python train.py --model="sound classifier" --input="log_mel" --spec_augment=true --num_classes=[8, 6, 5, 3, 2] --head_dim=32 --fused_qkv=false --layers=8 --init="trunc_normal_002" --residual_init="zero_last" --eps=1e-08 --gradient_centralization=true --final_lr_fraction=0 --weight_decay=0.0
Rows from block 5 of a small sound classifier, named by matrix and row number. Rows with one number belong to one neuron. Each number is 500 + 50 x the weight over its row's rms, rounded and kept within 0 to 999. All counts start at 0. Numbers have three digits each. After the name is the row's rms in percent of the matrix's.
Before each neuron's rows are labels from the 100 clips, of 14976, where the neuron reaches its highest value: "top examples" is what is common among them. Only what is clearly more common there than usual is listed. The data: struck, bounced, scraped and rolled objects made by modal synthesis.
# fc1: MLP up (model.blocks.5.mlp.fc1.weight, 2304x384), inputs 192-383
# fc2: MLP down (model.blocks.5.mlp.fc2.weight, 384x2304, transposed), outputs 192-383

top examples: bouncing; round plate
fc1.569 115:463500448500356445500500500500576440563384500500500434400500552551500567500598500500557500557500500546500500607600500500500500500500500500500500500559434418448547500568557500500500461500500500621500500611609500500418609500500500500500500500440500346400500428500453500500500500500500560500588500500500500500500500500500500595500500500500500500500658500428500565500500500403549500500500500428500500500500500554500500500437500500500538500500500500384500500500563500546586500500616500429500402405500614500500500440500500608500500500500500500500577500500608500433500585500500500500
fc2.569 125:500500500500500500500500500395500431500500500500500500500500500500500466425500560567405567400500500500500500430444416452500337500553500565530500500396612570500500500500500500583500602500500500419500500500377500500559558500500500443500464500598453500500355500538500500500500500500500500568558500500500500500500500567671500408500500500500595500559403356570500500500500500570564548616500500528500579500500459379632500500500537500500500462435500420500500500500423500500500446500500500500500500500418402462500535573500476469444548405500500452500500500398412500539647500585500500500

top examples: rolling; scraping; string
fc1.286 102:500500500427373500561500500500500500500500500500500384500500500500500563434556500438500500382576500500565500500500500500500500500500347500500500500566500500441566571500500500500500621402500500500575500500372500500550571441500500500500393500500500447572500500500364612500500500585500500586500500500578500500500500500500500500571500500500500421500500418500500626500500500500500500596500500500432576500409500500500500500500546500500375500567500500414590500500500500500500500500500500500605448500500500500500584500500500428500382500434500500500500543500500500571500602595500425500
fc2.286 118:457453500500500500500500582451432540566500500403562500500500554500468500500500500390500500565500500500443500618465500500546500500569500500500528500500500500500500500418500632500452456444500500500607591408500500500415568500500567534500500500453500500500500500500625396394578577426500381500500573441433500500571500500500500500500583500399431434468576574500500500547407610500380500500500500500657500500523500500500500500500500500436543500466500587500590436500534571453500432588407500461458500500594500522572500500413500500563500424553389547500500583630500500539400500500500542500

top examples: rolling; small; ring
fc1.252 114:500500408500500500500500500500654500500500500500500500500500616623589443500500500452500500500564500500500608616500500500598572591500396408500557500500500500500448558593500420500500500500437500500563500500500500587412543500500576500500335500500500500435500500500500500449500415500574500500410500576500645500500385392450500568500414500551500500391500500500500545500447500500500447585500500500459615500500500553389500500500500500500408500500606552500500500429500500500582500500552419500549500500500500500500500500413500500500500500500500500500500563500500500500500500500427500500
fc2.252 172:500500584500419627565500419500439500500429500640500402500500381500500577446500606500587500500500500462578605500452439467500402500473465521436500500424500500500433561452500547544598560500500520383500541500500500579500500412537531500418500500547476459416500500587446593500500500537500500532542402602500570597563409579500566500500435589532500606539500569426455500422593447500500500417607603410460500404364390551500612500557500459562500500431500467500387500535544536565500500396548456427455550500500500500500595458465553500500500528467500500425500500529500500537525500500500474500

top examples: one hit; text has "noise"; material: ceramic
fc1.45 117:552552500439500500556615500500634500500571500373500500500500500606500500500500422391437402500500500500500500500583686500500500500547500500500500500607500500552500500580500387500500500500500500566500500582569432500500444578500561500500500500500500597500500422500500500546500431500445500500450500500500556500425430398500500602588426500595434439500500500564500596548500500500500500447500500500500620500500554555500569500549500451500500500569579544500500500500500430500500500500553500500500500500500500500412500429500500500421427500456500500380442500500500500500500500500445410500
fc2.45 142:553569500500500500554467375547408500500457591574500430423583400500500500500553587500529500500436500453526560414428500500500460500579615500473500500390500524405525500550514578500562500500500500425438500500538555500500500500500500531445586565444500500500500615544597500500546500500500500500500462543602500592500500577500576426500500500539500594500455601500500500470422395500565500500500500422500528464500434457599500396500443427514500464500391534442429500500500500500500545500566500588500500555402466500417500441466466500500500500469570500446445500569558500573579500500500500453

top examples: steel-like damping; white noise
fc1.490 103:500500437500500418500500500500500396500570500377500434500500551500500670500578500500500500500500500500409500500347500547500500500417500500561500423419376500500414587500500500500500383500577500500500500500616500500442547500605500500500435500500500592555500500500500500500560402500443500500500500500500425500500415440500418570500500403500500500500500500500500500500500500500500412430404500500500580452500426586500451394500500422500500500500572369500500500376500500500500500566500500500500575500500500572401570500500500500500500500500500500401608500639500414500428584424500500500
fc2.490 080:500500500591500409427500500500419500500500500328569500500500602500500500500500449500500500569500500500424406500500454607500608406500570500605500500397500500500500543500438500534437500419426500561500550500417500424500416438500401500564500500500500500466434500500500500500500500500500500500500500500408347445500620589500500625500626393500500500500500500419500627500500500500500500500500500500500500500599500500389415500500500500417561500500431500500500410425500500451387500500342500500500500500500500585500500593500500500500500500500500500500500500500429500500500500500500500500

top examples: one hit; white noise
fc1.6 109:500500500500500500448441500500500369500500500547574500500612500500500500500586431500500500500500595500561500600500500500500500500500500500577430500500548412421500500500500593570500437417500453587500500500500579500414500500618500500500402643500379500500500606500556500500500500500500397403500500500500448500500424541615500500365395558572378500500430500500578569585500500500577500500500500569500500500500425442500500500500500428500500500443500500500500500500500500500500500500500500402500500500500500500444639500500500500500500500500500544500500500604500500541500635567379500570
fc2.6 137:560469500522500500500419529372500554433428570573560500536500451500588500500500500409500584500500571428567573565500500372500413553500500500397500500531500500500431628500465500500540500500500500500500546404579500642446500500500500542500500542465500500408500555500557500456447500500532545458456455500500500500570500500500530440500456615681500500441500500442455589500500403500582500500534500500500404500473450439543537565500500460500500500435500500500455500580585564549445500500517473387439500500500500413538577500456500550500529500436500547580465478500532564532556541573500500575

top examples: rolling; clamped rod; clipping; text has "clipped"
fc1.16 098:500500408601500500413500420580500560500448500500500500500500595569500500500500500500500500500500335500500433500500596500500571560500500350500500500389500500500500500615598500500394500435592396500500500500500500500500500500500500568500500500500500500372500500500500500500500500500500500500500572500500383551500500500500500500500500500569419500500500500450500500612401373500500418500500500500500500500579500500500500409414500500420500500500500500391500500428574500324428592500500633500500451500500500500552500392413500500594500375500500500500556500500500500500500608500500500419
fc2.16 085:500500500414500500500500500500381500500500558456370500500500500500500624409500500500500571500412500500500500412500500500664500500500500500500617500449500391429500432500500500461500500500597500500500500586372500570597500500500500500500546500500443500500500500500500500456500500500560500500500583500500500500500500500500500500500650399429500500500559500500500500500500500387601500500500500399358500500500500500583500500500355500500353411500449500500500500500500562500500500500500592500577500500500565500500363500500500432500417500500405500500500500500500500500603463500475539500

top examples: white noise; pink noise; shape: clamped rod
fc1.389 101:500500500500500500460460500500500402500500556500500423500500500500500584600500500586500500500500388500416500400391500356500412408500500500500382500500402500544452500598582500621500500500500500500562346402500500500500500576560500500500500500500500500500551576500500500456500500500500500500593500445500500500430500500500500500500500500500500500500406500574580500602500500500500500500500500559500500500500432500601500500500500500500619500500500335597500500500500500500500500500500500448500567419500500500432500500500500445500500585500613538346500500500500436500500500589441500500
fc2.389 098:500500500500500684500500500500500500500500500500500500424500500500678500438355500611500500569500424585500500500589500580500500500586500500367335378500500398500500500500634500500500416500500500500582500500500472500470615422500380500358500500500591500500413500500500500500500562500500500500500500500385500429500500500500637500500500500500500500446500425500544500606500500500553500374500500500500469422500500500500500500500575500570500611500500500442500500482500500422500601500500500500500405500614500581500500419461560500574500500577500500500500500500533500430500500500500500500

top examples: steel-like damping; bar
fc1.176 090:500630417407500407500596500500407500500500500500500500500500500500592613586500500500500500500452394430398500500500500500646500500500575400500500500500346380500500500613613588500500500500500500500500571421500612500500500352574500622500389379440500500500500593614500500370589500500500500441500500500500500500384426500500500500500500500500428500353500500500598500562500500500500500500500567500435587500500500500500500500500500423415500500500566500500566500428500500500500500500500500500500581500583591500500500500500500500500500500500500500500500500545644500395369500500500500500
fc2.176 073:500500500500500500500500500422500500500458500397500500596500500560500500389500500500500500500500500500500500500575500590500500500500500500500500500500500431500500500638410500500500500500566500544546569500500500500326500500500500500500500500500500500445500500500500500500500500500441500500500500500500500500500563500500412500500500500623500345500557500500500651500500374500500500500500596406577500500500500500500500500500500500440500500500557500446500500500417500373382500500500500500500575403625424555500500500420500631500500500500500609500645500500500548397500500616500500500

top examples: bouncing; text has "plate"; ceramic-like damping
fc1.564 112:500500500396500500500578500375500500500500500449655428500500500500500500566500500296593500500500500500411500652500591436569500500500500500651355500500500500500438500415500500500500500500500500500500588500500500500411500500500534500568401500438500500500500500500500500500500431500407500586500500500500500500500417500500500606500559587500450500500409500500500500500500500500603500500500500582500500500500432500435431613500500500500500500418586427583500586500581500500500500500500500500500587500500500500584622500500446500500500587500430575500500582547500500605439500500500500500
fc2.564 128:500411500500500500500500453554407500500500500500430500500500500576500500500500536572455500500500500500587500500500417500500500500475500500500500643500500500436500500500454500500412500500500500500500500500500500600586500612500588500500500500500500500500500500500500500412500536397549500500426500500500433500500500500546415500487500500500500575500500500500548421500500500500456603590385500595500448530500417436605608500500477612500500500500399500521589388441421569500500500559500530500500500500500397500500500567500500500500584500561500420500500598500500500619500500500500500449

top examples: white noise; clamped rod
fc1.434 090:591500370500500401413500430500500500617500577427500500500500500500500500419596500439438500500500393500500500500561500500453500500500500420500578500611500409572425500594556500500500500500569500500500500500500500500500500433500432500500500648423500392500599500500589500415500500500579500500500571500568500500581500566500500500500500500593436500500500500500620500570374427500500500567500607500500500620384500500612500500500500429500500375500500374500500405500500500448628603500559500500500500500598500500500568500500500410582446500500500500500500500500564500500432500500500500500
fc2.434 078:500500500439315500500500500500500594500400500500500500500500429574500500500500500500500500500500500500500500365500500500500500562500500500500500500409500500500500589500500602500433578393500408500500500500500578500500500500500500500500500500500425500500500500500500605500500500500500409500500500500599500547500500500500500500500500627582500500500500500500395500500500500444500500500500445403500500378500500500603569500500500297500500500500500500273500594500500500500500500500500382500500500384500500500500599500425500500500500500500500500500593500591500536500500500500500500500

top examples: rolling; text has "quiet"; rubber-like damping
fc1.221 097:500500500500500500589612500500500500500500500434589500500500594500500500500500500393500500386500500500500500642500500500420500500500500500500500500500429500592500644500500500500500500500396500500500500500500500500500500500569648605615500500500500562588500682500500435500706500385373500500500500500500500500500401398500425631568500500409404500435500500500500500500500500500500400500500500500500500403500500500500500500552500500500500500500500500500608427500500500500500500441612500593500561500500500500500569500435377500500500568500394500500555500500602436500418500500500500500
fc2.221 095:500500500611438620435500500500453562365500500500500414500393562500500500500359500676500587530500500500500500500500438500500500500500500465500500500446442381500500500500460500500500500500500650500500500500500500603500500500500500415500500681536500500500500500500622500500500500500500500500500383500459500500500500500500500500500500500500500500500500500500500500500500500500598500352500500500500500500500611500500500500500500585500500500500500500500500455500500500500500500500500500500500500420500500500500500558500500668500500500500500500500500500500332500500422500500500500500

top examples: size: medium; steel-like damping; bar
fc1.385 101:500500500500566500435577500500500500500616500430500500500500500500500500454500500500500500500555500500413500600500582500500621436500500500596578500409500500500500438439576500500500500500500500566500573500500500500579596500690389500590500500390500500500500500419500390500596500500500500447364555433500500451391500500583500500500500500500500500500500500500500500500500500591500414433429500500500422500628500598500500500575577500445500500419574500500500416500500500500500420500500500500601380500573500545500500454500500388500500500500433500500567500500500500500500500585344500500
fc2.385 095:500529500500570500500369461500500500500500500500500500403655500500500530500500633500500500500500580500500500500500400500500500500500500348500500500419500500500500500500500500500500500500500500599500500557500544422500500443384443563500550500500500437345500500537500500500422500500500500392500500500393500500500500500500500500500500597500500500500500500443500588500500638500500332380500500461500500500500500500500500500500500500500500600565393500500500500500500500500446500616400500500500500500500500500594443358414500500500500500533500500500500500500500500410500432559500692500

top examples: steel-like damping; repeated hits
fc1.242 092:500583380604433500500388582432500408569500500500500416500583444500500500500500593500500500586500500500397500500500555500500500385500556500598500500500500500500500551500500500500500500500500500500580433630500500590500500386500500500437500500500500500500500500500583500500552500500500559415500500500500500500430564500500560500366500500442500500440500585500611500500420500500416500449500500500500633500428428500500633436593500500564500500500500404434565500445500500500500500556500500500660500500581500500436578500500500500500500375500586500500575378500500500500500500500402500500
fc2.242 090:500500589500500552500500453500374500500438619539500500500500500500633500634500500592500551500500500500574500500500500461544389500500500500500422500500500404500500500500549500616500500450500500500408500594500500500500421500500417500398500500500373500436351500500500579500429500500471651500500500500500421500500500635604500500500500500597500500500500500414500604500500397500563500395500500500412500415500500500500500500371500500500500500422500500500456500500500437597500500500500500405500500500580500500582500438500500500500500576572500500500374500500405500500658500545367629500

top examples: bouncing; ceramic-like damping; material: glass
fc1.441 104:616500500500500561500500500500500417599500500500500500500500500595413557433500500500500500340500500500578500408500500500500580500500380375500500419579500500552500624500570500500500500500500500500602500577555500500372500445500500500500500500500500500500500500500406500500583500500500500500500500500500500500500500500634500500567500500500500500392500500578500500500500500500500500589500500500500500500500500500500500500500552500553500500500500417500500615500428376500500500500500500500500500246567500500500500500500500500500442500500500500447551617500566340500406500579500500500
fc2.441 125:500500439500500500500539500500500500590500500500402406435500540557479500301549556500500539500611449500500500388620500500500500500500523464500642500500488500500591500639500403413500500500500532500521500534500565458500500500439330428500500500567556500553500500500425500500524500500619555500500619460500500500500500500560474441500500470500595373500539500500500458500443412413599500500407573500500710500500549500500471500562500500475411500500536500500500448500470500500564500500500554514500500500474590500500500500500500500500500435500575500500500645500500500393500500545500500391